python train.py --model="audio frame classifier" --dataset="telephone keypad tones over noise or synthetic speech" --train_examples=39062 --n_mels=64 --hop_length=160 --input="log_mel" --spec_augment=true --win_length=512 --num_classes=17 --output_stride=2 --arch="transformer" --norm="layernorm" --norm_position="pre" --activation="quick_gelu" --mlp_ratio=2 --head_dim=16 --fused_qkv=true --bias="all" --qk_norm=false --parallel_block=false --inner_norm=false --subsampling=2 --layers=12 --width=256 --positions="relative_bias" --init="orthogonal" --residual_init="none" --optimizer="soap" --beta2=0.999 --lr=0.0026 --beta1=0.9 --shampoo_beta=0.999 --eps=1e-08 --precondition_frequency=20 --max_precond_dim=1024 --one_sided=true --adamw_lr_other_params=0.0022 --grad_clip=3.0 --sam_rho=0.1 --steps=4400 --batch_size=256 --epochs=28.8 --lr_schedule="cosine" --final_lr_fraction=0.05 --warmup_steps=80 --weight_decay=0.5 --adamw_weight_decay_other_params=0.01
Rows from block 2 of a small audio frame classifier, named by matrix and row number. Rows with one number belong to one neuron. Each number is 128 + 32 x the weight over its row's rms, rounded and kept within 0 to 255. All counts start at 0.
After each neuron's rows are labels from the 100 clips, of 14848, where the neuron reaches its highest value: "responds to" is what is common among them. Only what is clearly more common there than usual is listed. The data: telephone keypad tones over noise or synthetic speech.
# fc1: MLP up (model.blocks.2.mlp.fc1.weight, 512x256), inputs 86-171
# fc2: MLP down (model.blocks.2.mlp.fc2.weight, 256x512, transposed), outputs 86-171

fc1.90 [142 141 106  93 118 143 111 111 116 133 138 112 160 140 124 142 121  96 126 181 114  67 103 154 149 133 187 188 125 167 122 109 135 156 104 155 185 168 119 139 105 189 132  87  72 134 139 149  94 177 187 105 120  63 109 141  93  83 161 100 161 142  86 130 112 148 103 149  98 102 101 108 176 143 136 105 187  73  81 125 102 153 131 157 154 108]
fc2.90 [126 112 148 155 137 137 126 176 130 101 154 145  78 133 140 136 127 120 136  93 100 182 132 134  82 112 131 126 112 111 119 136 130  99 181 149 157 100 143 129 120  84 151 103 110 134  96 135 129 137  93 122 104 138 124 156 134 117  73 121 103  95 128 101 116 191 128 146 143 163 132 131  53 154 133 167 142 184 124 169 120 119 131  68 153 146]
responds to: key "8"; clipping

fc1.365 [165 160 122 159 121 125  80 163 154  77 180 148  90 122 159 166  99 145 145 119 106  99 137 125 134  81 188 125 151  81 104  96 136 112 100 126 169 153 129 110 131 149 180 129 143 133 174 176 161  86 112 154 153 122 105 169 154 133 118 206 158 151 177 129 162 173 125 153 117 167  91 110 112 195 127 110 106  97 126 111 133 149 143 134 146 164]
fc2.365 [ 43  92  98 120 121 117 144  72 150 176 136 121 113 135 100 136 104  90 123 178 141 179 113 149 156 145 106  94 143 195 140 183 135 183 136 115 129  93 138 163  96  84 101 118 122 105  68  80  88 162 116 117 104 141 125  89 158 145 161 124 109  87 109 103 101  78 167  76 184  82 208 139 113  76  93 143 128 138 117 135 107 141  95 129 102 129]
responds to: mains hum

fc1.242 [154 116 134 157 165  90  85  91 144 139 131 171 127 155 132 133 145 137 131  87 140  98 109  89 134 105 172  58 159 141 166  67 133  85 165  70 131 123 170 109 170 110 149 106  95  98 195 118 123 105 130 135  90 147 134 143 141 105 139 128 123 136 132 159  37 160  97 164 112 106  36  92 162 112 158 137  88  70 124 130 143 121 121 144  96 171]
fc2.242 [131 194  86 138 147 167 120 125 139 118 139 121  93 115 134 137  87 122 139 141 135 143 163 200  86 105 122 204  99 140  85 176 134 182  96 169 111 154 150 136 116 152 103 130 134 138  74 106 130 104 115 127 115 198 128 131 127 180 100 145 114  86 117 113 178 149 153 117 136 137 190 152 122 142 129 126 151 155 129 133  74 179 111  68 141 166]
responds to: pink noise

fc1.320 [127 118 121 164 106  79 135 166 137  87 139 126  59 101 181 122 185 160 126 160 135 205 188 139 106 102 112 132  75 117  85 137 125 112 177  93  81 146 187 101 178  93 115 129 113 114 166 121 148 113 157 187 178 106  73  90 156 126 141 127 102 134 150 147 109 136 117  76 140 134 115 152 167 114 152 137 167 105  95 130  94 142 113 122 156 125]
fc2.320 [135 115 173  89 165 143 176 135 166 131 159 130 166 132 120 113  68 138 121 132 131  52 113 110 156 117  97 153 116 136 158 123 133 157 113 121  98  71  69 104 101 149 126 125 136 152 164 140 161 147 114 106 153 139 177 107  84  74 130 118 120 156 162 147 157 131 159 131 137 141  96 118 175  87 125 113 116 169 166  40 132  67 163 184 120  73]
responds to: reverberation; pink noise; clipping; white noise

fc1.96 [126  97 109 121 173 212 127 168  83 131 119 153 111 148 137 172 147 151 105 136 136 107  86 161  80 115 166 147 194 134 168 162  69 148 159 138  75 136 153 141 112 102  90 139 134 123 143  64 123 152 170 119 138 126  48 178  77 160 156 157 105 149 115 172 123 115  81 116 100 145  90 143 191 105 153 142 119 116 100  97 123 125  80 105  99 137]
fc2.96 [185 148 119 162  69  67 122 170 134 132 137 161 126 142  99  94 106  40 118 128  78 126 121  79 152 123 153  86 150 166  89 138 119 101 128 146 190 112 125 145 113 102 136 101 166 152 106 154 118 106 140 171 201 143 128 121 122 146 116 150 148  98 141  80 114 118 147 151  58 102 180  51  96 172 145  96 138 150  72 201 159 112 114 133 163 120]
responds to: clipping

fc1.39 [152 108 168  95 127 161 158 156 146  78  95  98 160 152  85 136 151 151 177  75 163  62 104  82 146 110 138 174 122 119 163 131 125  78 182 165 134 106 124 192 121  80 104  82  78  59 150 129 147 107 135 134  95  86  81 121 104  96 102 116  59 134 124 182 113  78 103 128 160 102 132 160 121 103 132  92 133 127  93 161 168 144 169 175 123 114]
fc2.39 [134 194 148  67 102  91 134 169 136 178 176 135  78 126 129 135 156  82  76 125 115 130  88 172  95 126  85 114 102 173  80 169 137 129 114 116 109 146 156 100 137 156 104 142 162 159 119  95  85 105 125 141 110 159 124 123 119 166 149 141 208 179 107 145 121 179 115 134 160 146 150  95 115 165 141 153  93 109  76 121 116 211 106  99  95 165]
responds to: key "4"; clipping

fc1.321 [162 131 148 121 104 102  77 176 113 119 166 172 156 100 118 171 142 104 133 136 111 179  95 142 141 146 137 123 140 129 141 146 127 145 134  71 188 110 134 140 155  74  72 174 190 100 186 132 109 146 133 112 108 107 100 177  72 116 102 166 111 189 122 157 113 191 154 162 138 108 104 116 158 164 156 143 160 116 146 142 144 107  80 113 115  83]
fc2.321 [151 112 130 113  81 161 152 137 146  66 163  97 113 174 140 106 125 136  83 110 108 143 137  95 147 122 120 166 133  82  98 151 123  40 167 100 127 181 104  79 164 174 101  95 136 113 115 119 115 130  97 131 153  89 145  89 128 161 128 115 147  78 123  76 109  58 161 144 179 142 119 155 102 140  94 140  99 129 123 117 145 129 174 157 176 138]
responds to: pink noise; reverberation; clipping

fc1.387 [ 98 104 128  98 150 119  81 162 114 144 118 110 150 118 139 153 123 177 146 123 162 119 100  99 154 106  45 178 170 156 134 156 113 146 167 121  55 115 159 122 108 113 101 148  98 124 138  94 118 156 126 164 121 136 193 148 219 130 136 151 125 145 154 208 106 128 114 127 158 137  87 166  95 172 107 151  89 144 151  90 126 136 106 109  84 134]
fc2.387 [130 141 147 121 150 137 186 113 137 169 153  61 111 115 137  87  94 109 135 149  39 170 164 143 115 106 156 107 139 149 127 140 155 133 124  94 172 100 125 138 187 130 151 103 134 108 132 145 164 102 170 114 137 178  74 129 121 132 162  98 119  99  98 100 107 138 151 130 103 143 128 127 178  62  77  79 138 141 105 137 119 115  76  90 168 118]
responds to: key "4"

fc1.222 [160 156 130 118 144 122 147 164 120 129 100 109 126  96 154 159 138 146 154 134 164  78 213  93 115 191 120 131 166  88 137  73 151 105 172 160 115 158 160 141 123  62 154 108 131 152 143 145  83 107 191 107 139 148 132 162 130 106 108 102 120  69 126 163 101 146 147 177 170 135  97  95  96  89 161 124  90 104 145  62  82  93 148 149 153  85]
fc2.222 [125 104 114  86 149 126 127  68 118 150 133 100  88 129 125 156 118 142 121 119 123 121  50 182 131  63 175 112 139 182  94 145 128 194 122  64  95 102  87 119 149 224 113 119 143 112  95 123 155 118 139  69 129 165  74 132 160 123  70 174 111 134  81 119 136 152 160 108  96 121 165 143 149 155 101 114 136 198 142 173 149 143 163  55 149 172]
responds to: mains hum

fc1.13 [133 105  89 140 104 167 118  89  87 191 136 132 144 134 101 155 154 150  91 188 152 101 110 126 164 180 107 129  88 144 128 192 138 119  97 157 165 166 125 124 101 255 134 133 136 153  88 104 109 144 146  61 116 101  30 138 148  83 145 110 138 142 130 156 103 135 130 152 157 175 150 102 142  69 134 104 165 114 148  89 115 149 163 131 134 114]
fc2.13 [144 140 190 181 143  93  84 173 139 105  88 113 110 130 124 168 145  89 148 145 117 157 185 106 110 107 172 102  79  82 111  64 114  91  95 109 180 127 146 110 104 119 142  62 143 146 173 163 151 149 115 123  57 114 166 134 112 105 117  64 133 134 105  46 110 187  94 142  98 149 126 112  86 199 120 160 144 185 176 145 122 113  98  70 152 153]
responds to: reverberation

fc1.349 [131 103 152 118 142 148  70 125 105 127  67 117 140  92  89 152  99 104 130 101 100 149  87 101 163 102  81 168 158 115 162 139 115 122 162 127  64 116  90 155 166 118 113  51  68 161 143 143 177 103 132 129  96  93 142 109 144 113 153 131 109 145 159 121  76  92  82 138  85 162 148 124  92 142 134 110 151  53 148  99 150 152 156 180 108 195]
fc2.349 [ 93 152 117 175  76 149 150  98 113 113 103 162  87 176 178 130 135 116 144  91 138 134 198 141  99 150 129 134 220  97 107 133 103 149  72 116 165 155 149 149  97 142 138 151 137 139 119 127 104  89 157 149 151 170  81 110 169 165 174 141 160 168 150  39 210 161 144  90  95 215  60  91 106 136 107 104 135  98  86 115 127 123  69 113 147 128]
responds to: key "8"; clipping

fc1.29 [166 157 125 110 105 140 140 135  97 110 175 156 127 163 117 156 107 176 122  88 142 133 139 157 102 123 155 119 168 130 157  93 111 100 139  77  97 138 136 165  87  97 139 131 156 107 143 144 159 113 126 172 136 130 178 135 153 155 105 234 130 161 130 109  61 147 113 115 126 167  98 134 118 155 116 129 113  84 112 146 213  71 147 109  93 137]
fc2.29 [136 132  80 131 152 150 132 115 129  81 141 137 134  82 138 117  88 103 115 110  80 103 101 116 149 144 118 104 120  90 116 142 119 150 130 179 117 155 166  83 118 124 166 112 113 166  78  85 136 112 193 106  96 183 127 126  73 180 123  97 135 125 136 159 138 103 107 129 168  89 203 122 122 141 148 129 101 151  94  78  61 225 132 109 163 120]
responds to: speech; clipping

fc1.371 [146  48 153 110 128 152 207 115  95 140 178 149 157 157 118 128 151 138 159 125 105 127  36 126 140 132 147 106 164 178 143 151 101 148 153 109 161 152 146 157  92  90 137 152 147 179 118 111  97 161  90 127 144 118 120 127  96 164 130 127 140 138 113 149 110 149 109 172 106 164 151 130 156 189 167 106 128  99 119 114 127  89  99  93 165 110]
fc2.371 [129 140 150 134 103 122 106 176  96  75 111 146 126  71 176 100 149  72  78 149  46 124 197 147  38 116 112 126 137  81 116 170 159  93 196 129 153 103 115 134 148  72 106 135 109  96 100 110 116 106 142 198 146 125 175 130 133 189 188 139 130 103 142  54 134 120 123 156 123  52 119  76  92 118 142 125 129 123 163 166 132 153 132 154 144 170]
responds to: clipping

fc1.403 [160 136 190 136  97 154 117 127 101 125  94 107 172 111 132 173  98  89 144 134 125  92 138 127  90 163 100 169 180 120 109  93 106  91 185 113  82 156  83 127 164 112 134  90 117 161 122  93 108 138 177 113 128 147 107 157 102 138  87 158 139 124 120  97 149  93 112  96  94  97  48 102  72 115 122 123 126  74 186  96 174 123 139 156 131 182]
fc2.403 [ 89 152 127 133 189 124 100 119 128  84 159 134 108 136 118 105 115 144 119 124  83 172 125 152 143  77 137  92 142 112 140 143  85 175 106 127 173 135 162 171  74 165 161 117 129 122  83 141 147  37 147 120 176 158 104 146 163 140 175 140 176 136 180  97 126 130 153 107  99 207 121 105 141 163 168 165 135 117  90 212 111 141  51  94 112 129]
responds to: key "8"; clipping

fc1.507 [133 147  83 135 115  91 124  98 159 150 129 148 109 140 111 179 125 117 142 172 154 187 148 115 137 104 125 116 101  90 158 108 118 125 129 205 114 108  98 117 115 108 121 143 130  99 103 122  78 114 130 158 170 167 164 135 174  97 130 108 121  79 160 112  86 153 104 131 121 128 161 163  95 123 121 101 162 102 142 100 128 158 189 151  85 115]
fc2.507 [108 101 116 140 125 114 129 112  91 141 144 116 110 101 145 113 110 150 129 159 149  69 189 144 168 152 139 186 126 115  87 121 164 175 125  84  72 132 143  89 147 200 145  78 149 169  89 143  90 132 148  56 125 151 131 153 179 167 121 170 130 133 104 181 205 119 198 123 146 133 101 104 196 145 191 104 113 148 121  66 112 146  50  76 186 138]
responds to: quiet level; speech

fc1.54 [ 96 116  97  73 119 217 143 114 114 177 168 116 141 188 120 149 147 150  99  85 151 150 129 116 161 167 200 143 107 133 183 150 148 110 103 165 116 162 122 159 106  65 119 131 162 143 153 147 125 135 161 126 160  99 133 105 207 144 131 127  93 158 140 160 116 182 160  98 116 163 103 121 120 116 134 141 101 153 153 133 178 130 142 111 111  26]
fc2.54 [178 132  92  87 107  95 140 135 120 172 121  54  96 111 114 107 121 166 138 103 145  81 134 180 101  99 152  86 129  86  87 128 108 196 152  90 110  48 154 123 182 189 126  96 117 104 120 126 185 126  83  97  81 101  72 104 144 124 156 204 103 114  86 117 173 104 151 136 143  83 122 173 144 115 119 109  97 106 145 138  98 155 152  88 100 100]
responds to: clipping; key "*"; first key: *

fc1.442 [107 156 142 153 114 126  79 174 171  95 151 140 156 167 125 152 150 214 138 128  83 142  94 146 184 170 123  94 118 114 112 184  88 149  92  99 100  89 113 111  81 180 104 104 166 158 144 128 110  78 104 108 127 148 116 138 105 136 142  98 121 150 177 116 106 127 131 112 105 181  88  74 187 137  71 174 139 128 149  68 109 138 152 112 129 155]
fc2.442 [ 94 100 188 113 113 155  88 141 103 120 152 120  98 118 113 110 117 100 167  84 126 136 190 194 107  59 156 141 113 121 126 102 100 129 131 118 187  59 143 136  67 123 133 113 115 134 121  98 112 129 127 119  73 124  38 133  58 166 154 149   8  96  99 128  99  72 112 144 134 125 145 123  64 134 133 148 146 197 181 149 109 160 169  99 129 144]
responds to: quiet level; speech; white noise

fc1.65 [135  98 121 115 104 113 125 146 123 122  87 185 120 162 138 165 168 118 149 211 139  81 126 131  74  90 144  93 158 146 110  50 160 113 170 100 105  79 141 122 183 139  97 153  85 101 192  62 121  95 168 163 116  94 105 152 123  84  68 124 151 177 135 130  51 142 131 139 156 122  76  96 147 123 159 122 108  98 153 113 147 131 120 118 105  95]
fc2.65 [142 174 151 167 131 147 100 121 164 148 102  79  80 107 123 117 111 177 107  82 109 131 121 133 182 150 151 176  95 132 118 144 133 141  66 163 120 167 159 103 103 105 192 101 169 146  76 167 159 119  97 126 137 185 116 106 128 163 160 145 137 105 132 149 176 134 173 115 111 133 166 151 134 142 123 149 129 198 134 125  83 149 144 110 106 138]
responds to: pink noise; reverberation; clipping

fc1.109 [114 118 148  97 108 171 132 130 136 119 154 142 145 124 145 162 152 131  89 202  94 154 107 128 116 117 167  89 120 146 199 158  99 147 132 150 135 122  99 122 165 174 100 122  92  72 135 101 135 141 126 102 147  94 175 124 118  99 121  87 145  98  99 175  92 182  86 121 117 161 155 184 115 107 110 147 141 118  55  74 120 111 162 131  93 167]
fc2.109 [ 99 158 106 191 128  91 122 116 139 104  96 133  67  90 138 111  99  93 145  73  95 109 189  88 148 133 150 132 116 120 107  89 110 155 125 151 128 145 172 121 112  48 184 118 184 196 117 123 151 147 138 112 113 186 103  71 110 148 120 174 126 197 157  92 181 125 119 162 184 140 186 129 169 109 113 108 113 127 150 152 128 145  96 100 123 154]
responds to: clipping; key "2"

fc1.233 [ 96 117 100 122 128 141 102  87 155  94 104 133 172 149  84 149 128 142 180 174 123 114 140 146 147  45  99 129 166 134 122 125 146 136 157 154  88 101 136 142 172  82 143 108  84 127 105 137 134 114 126 146 112 111 145  67 160 101 140 128  83  78  80 135 139  53  81  83 143  89 128 157 165 169 127  80 161  89 181 115 167 158 215 206  98 162]
fc2.233 [173 144 146  87 119  87 161 214 187 138 145  81  76 161 117 114 111 100  98 133 109 129  36 164 126 134  94  97  64 148 100 103 131 126 130 151 143 141 118  89 137 129  96  81 168  62 129  90 159 122 136 123 133 128 122 118 107 100 112 148 163 167 124 139 136 118 126 145 167 115 153  89 105 116 143 143 123 177 123  70  85 161 144 138 161 117]
responds to: quiet level; white noise

fc1.433 [118 114 153  89 149 105 123 117  66 132 121 102 108 113 129 127 116  99 119 160 159 103 108 110 118 144 141 156 145  71 152 119 187 105 139  90 129 124 139 109 149 147 127 151 221 118 165  78 141 146 152  91 161  94 129 142 133 134  29 142 145 110  92 133  93 154 138 124 144 104 143 136 137 113 135 118 136 139 118  68 108 116 164 142 179  55]
fc2.433 [124 127  74 119 205 180 153  84 159 144 151  71 157 136 115 165 136 162 125 101 174 121 101 160 146 129 136 115 153 148  27  91 149 165 105 120 139 128 104 107 163 113 159 105  87  95  90  90 144 114 120 129 119 128 115 148 125  98 144 124 118 119 125 120 200 188 132 120  68 105  71  99 118 140 137 115 179 183 201 123 145 160 171 146  88 150]
responds to: speech

fc1.135 [112 117 121 140 117  31 100  75  99 131 143 177 147 159 149  93 124 107 157 240 131 138 118 149 151 153 110 125 138 132 157 130 105 106 134  53 101 117 118 179 119 103 146 134 187 124 118  85 153 158  77 104 141 130 143 144  96 140 117 127 106 107  89 181  88 177 148 193 154 106 124 145  86 126 124  97 205 138 167 100 130  75 153 163 102 139]
fc2.135 [115  95 107 110 132 196 160 111 129 143 145  90 159 115 133 127  67 135 108  57 126 176 161 121 126  99 156 164 123 130  93 164  91 166 125 104 149 139 202  63 198 170  84 139  87 120 128 136  86 123 149  99 123 139 141 134 169 134 116 157 117 157 125 123 127  72  91 135  86 151  77 168 127 122 147 134 108 153 136 141  89 129  73  50 139 152]
responds to: quiet level; mains hum

fc1.166 [135 156 129  92 144 106  68 152  86  97 109 127 184 118 153 157 117 112  73 185 141 144 185 147  90 115 135 122 165 113 190 141 128 138  68 144 127 110  77 144 164 159 191 139  70 133 145 164 182 113  96 100 140  78 130 198 147  97 146  90 110 172 116 141 133 167  71 112 131 119 112 162 110 108 156 171 113 104 113 169 141 170 103 105  73 142]
fc2.166 [105 123 123 154 142 115 119 129 155 192  85 102  74 130  95 130 137 116 170 108 105  98  79 155 146 164 142 116 109 213 105 162  73 192 181 130 114 134 149 110  73  78 103 115 176 147 155  95  81 169 122 104 147 143 113  82 115 157 143 194 121 108 110 119  75 106 162 173 108 127 244 100  92 127 126 147  91 137 137 158 194  99 136 125 184 171]
responds to: speech; key "8"; clipping; last key: 8

fc1.508 [143 179 146 127 143 191  99 129 168  78 162  73  95 122 120 125 129 167 149  70  57 169 137 103 104 125 139 152 113 129 124 210 106 138 136 110 189 159 175 117 135 133 128 136 106  68  98 155 189  85  89 190 152 150 129 134 173 102 146 162  92 197 214 138 163 129  90 132 158 134 157 148 111 132 176  92  72  69 137 174 131 132  66 150 155 179]
fc2.508 [103  72 129 152 124  52 201 118 123 203 178 191 185 127 151 155 139 102 108 171 152  76 172 158 172 168 147 109 125 145 146 124 125 153 131 161 110  81  80 121 102 106 142 106 150 138 157 141  93 163 133  98  86  62 113 128 121 161 144  83 105  50  81  73 109 179 132 112 113 108 109  74 129  97  74 173 145 153 161  78 128 146 136 112 104 115]
responds to: mains hum; reverberation

fc1.419 [107 139 150 107 123 126 147 113 139 112 181 117 165 163  71 103 183 168 121 163 122 115 102 133 135 142  91 169 144 151  94 161 104 112 142  89  95  69 139  64 123 158  91 198 157 124 184 147 135 165 122 144 145 116 145 157 214 117 158 120 134 134 152 163 140 158 144 114 175 193  75 165 166 168 120 143 108 117 151  89 147 117  90 115 125  78]
fc2.419 [146 105 166 150 142 123 156 130 103 125 104 118 140  46 172  89 153  95 142  88  87 139 166 159  54 103  88 133  91 115 145 149  89  97 166 132 210 132 125 149 167  94 160 103 154 140 178 116 134 103 118 144 157 154  98 154 102 131 184 124 132  78  96  77 108 127 133 135 125  92 138 149  72 112  88  51 128 145 145 170 115 144  78  90  91 139]
responds to: mains hum

fc1.12 [ 99 131 166 108  86 102  78 177 110 154 113 146 153  80 148 136 127 199 122 144 158  88 106  78  91 111 123 131 102  66 141  68  63 138 136 156 135 133  96  98 125 172 115  66  76 145 135 139 150 108  77  89 158 103 156 118 144 116 129 105 125 154 114 140 117 143  94 182 110 186  70 124 128 179 121 117 122  85 129 140  70 125 167 149 148 146]
fc2.12 [136 112 124  84 139 172 122  54 132 148 176 105  92 148 126 114 155  52 147 135 115 130 128 155 174 167 155 114 149 187  93 188 167 172 106 114 124 149 163 151 107 101 137 160 172 102 145 121 120 129 159 128  68 193 118 102 141 148 151 168 148 102 159 120  81 150 111  63 147  60 211 133 100 116 162 104 148 139 118 105 196 135 148 106 144 133]
responds to: key "4"; number of keys: 9

fc1.286 [150 150 140 111 155 142  63  96 170 131 129 136 100 142 129 137  77 138 157 129  98 166 172  92  80  86 137 142 148 130 200 150 124 162 136 114  99 143 168 150 207 125 159 131  77 133 149 101 133 147 167 122 168 157 138 137  54 135 132 175 138 179 147 163 154 166 168 134 175 169 114 125 163 130 127 131  92  94 101 129 130 117 131 123  89 114]
fc2.286 [ 81 169 157 160  99 135 127 139 151 111 159  97 138 159 168 154 158 106 116  90 151  67 106 134 201 167  79 110 119 192 109 103 131 117 126 143 120 124 160 118 102 127 128 160 137 129 157 119 117 127 100  89 116  77 102 134 150 131 145  98 140  93 105 151 121 121 159 178  73 124 134 161 188  81 130  79 148 129 115  80 118 152 102 129 157 130]
responds to: speech

fc1.113 [107 162 149  93 129 110 106 113 125 140 158 139 140 187  94  91 107 173 142 123 146 132 128 181 155 150  96 178 197 171 146 182  91  97 177  99  44 112 101 122 145  94 109 194 161 104 126 104  90 145 111 151 138 139 139 139 195 163 156 159 163  98 146 161  65 151 114  87 119 151 111 136 134 126 116 159 115 148 142 107 164 123 144 141 114  88]
fc2.113 [146 100 147 117 152  84 161  68 130 119 102 163  82  89 155  88 148 109 125 109  90 185 148  89  78 115  66 104 105  93 121 100 176 103 157 149 136 141 116 131 157 103 157 103 117 134 159 168 179 120 163 142  87 163 164 138 136 126 135  73 116 130  81  74 133 164 171  92 113 115 114 149  75 130 127  72 162 108 138 110 116 144 108  64 170  78]
responds to: mains hum

fc1.469 [150 127 111 120 117 104 121 100  76 189 122 136 139 113 113 163 147 145 130 158 144 169  85 119 148 147 114  84  70 118 141 208 154 109 143 150 100  96 131  58 115 112  94 191 161  74 130  74 156 185 102  86 136  95  94 156 183  91 108  79 146 118 144 131  96 128 139 136 141 152  97  92 156 111  69 129 109  83 112  86  64  85 159 155 132 126]
fc2.469 [123 129 138 112 178 130 143 172 119 155 111  76 156 166 160 138 118  97 113  99 170 122 131 159 123 102 170 192 147 120  88 112  79 117  61 133 158 125 146 154 129 157 162  84 131 156  67 121 112  61 131 160  66 152 147 109  71  90 187 154 116 138 149 103 150 119  89  64 122 109 130 181 127 182 193  83 133 190 172 129 169 165 145  98 143 114]
responds to: quiet level; reverberation; pink noise

fc1.374 [120 118 106 185 102  76 110 135 150 153  92 135 125 130 170 105 131 164  81 156 144 137 127 115 154 108 118 104 115 116 151  93 142 151 124  51 100 125 126 168 139 103 124 208 130  95 130 164 106 118  80 181 164 125 136 136 132 128 110 179  90 197 126 128  67  74 105 127  92 136 104 128 159 119 137 113  71 119 122  97 153 146 154 118  73 105]
fc2.374 [119 130  97 129 157 148 140 102 111 148 128 116 149 120 135 145 104 133 170 144 112 157 147 143 120 137 118 149 110 138  85 100 123 126  77 100 129 170 150 119 153 186 178  86 116 149 100 134 151 116 136 112 121 163 140 138 157 164 125  99 172 123 146 168 153 156 146 133 112 184 177  99  78  95 142 144 156 175 157  92 102 181  97  86 169 168]
responds to: pink noise; clipping

fc1.101 [182  95 149 183 134 159 137 183 110  59 138 171  90  52 128 145 107 126  80 164 151  90 129 116 115 122 122 165 151 151 140 130 144 120 104 135 148 110 113 114 162 199  64 132 125 127 110  87 190 113 149 130 124 149 110  81  96  96 131 136 157 171 146 169 168 155 108 152 130 148 136 112  59 126 128 101  76 120 111 118  90 182 125 100  76 155]
fc2.101 [120 169 138 137 135 122 131 122 105 161 125 120  69 177 136 105 124 119 135  76 132  83 135  97 140  98 116 103 139 159  81 146 137 116 142 121  98 144 119 129 101 113 146 103 134 153 156 134 134 187 108 158 157 127 137 121 188 147  91 218 111 118  99 112 110  95 108  95 114 172 139 105 125 126 143 149 150 127  59 115 153 127 161 153 194 138]
responds to: key "8"; clipping; last key: 8

fc1.246 [118 123 104 146 115 121 154 147 173 164  85 151 172 145 152  97  79 134 147 142 142 111 107 116  79 158 135 117 100 106 185  58 129 179 137 119 122 118 161 121 124  99 133 166  53  82 133  96 165 174 121 166 142 111 127 135 101  97 113 162 135  96 186 109  88  92 105  94 144 122 161 112 131 125 127 111  75 121 102 122 128 194 110 105 160 125]
fc2.246 [132  87 137 154 149 112 113 132 143 152  90 173 132 157 121 123 161 120 114  90 160 181 146 125 136 145 146 105 114 130 129 114 114 134  58 115 109 162 150 130 151 105 168 120 171 130 108 182 106 131  93 173 158 154 168 101 165 137 142  98 172 118  80 105  83 188 116 139 115 112 133  79 122 110 132 165  96 136 108 180 123  97 127 148 120 141]
responds to: speech; thin (high-pass); clipping

fc1.265 [183 172  96 135 160 194 112 135 106 134 150 162 158 114 116 114 120 130 141 141 138 134 104 176 150  97 171 157 142 133 131  94 114 120 141 149 154  65 168 123  92 112 113 142 126 135 146 100  76 149 155 160 197 157 131 118 118 150 115 145 154 133 139 161  74 129  66  84  86 217 131 128 119 115  84 164 149 120 126  82 113 124 170 134 100 165]
fc2.265 [ 78  87 136 127 104 113 150 171 127 148 142 102 130 157 131 101 151 110 128 149 185 101 130 124 105 151 172 134 121 161 120 145 132 165 129  74  90 145 136 189 159 168 147  24 152 133 139 128  83 143 152 170 201 152 113 143 130 152  98 142 169  99  59 177 215 175 174 117 189 122  86  90 160 123 173  92 142 141 117 118 168  76 106 128 131 103]
responds to: speech; quiet level

fc1.283 [158 165 171  82  77 159 108 124 110 135 153 137 133  90 179 169 119 156 123 142 189  79 122  46 109 158 120 136 138 113 107 147 132 140 123 137 101 155 167  73 189 167 125  85  82 115 117 114 172 172 126  71 125 140 139 149 187  75 103 126 119 174 159 165 123 132 124 145 172 135 149 159 145 122 149 162 127  40 168 171 116 135 162 142 171 116]
fc2.283 [ 80  84  83 164 136 138  92 143 145 154 152 100 102 162  87 119 132 132 131 110  98 139 116 182 161 118 178 124 116 141 155 159 111 135 128 159 148 163 125 158 119 110 170 130 168  78 152 123  75 119 126 135  90 157 117 109  83 162 176 131 119  83 108 101  80 159  96 110  98  79 172  75 126 102 126  77 156 161  73 126 151 116 160 116 124 170]
responds to: key "8"; key "4"; key "*"; number of keys: 9

fc1.128 [ 86 131 119 103 113 100 201 108 145 141 104 113 148 149 132 165 136 160 185 103 120 141 136 116 166 115 102 139 144 111 136 112 126  95 131  97 117 124 144 143  85 146 100 132 196  98 149 170 166 155 151 138 117 118 158 154 114  85 124 123 106 140 121 139 107  87 128 157 167 140 106 186  94 116 130 105 163 130 139 155  76 140 188 147 103  94]
fc2.128 [153 181 119  88 120 145 127 112 160 131 150 146 127  72  82 122 105 166 149 144 158  66  79 170 148 111 175  88 158 157 143 178 115 174 117 125 111  73  93 118 132 132 135 139 145 126 125 112  75 126  75 120 124 124  87 126 116 143 234 164  68 211 126 120  91 175 161 154  77 124 132 137 110 122 155  89 146 146 110 107 131 151 105  95 124  92]
responds to: mains hum; number of keys: 9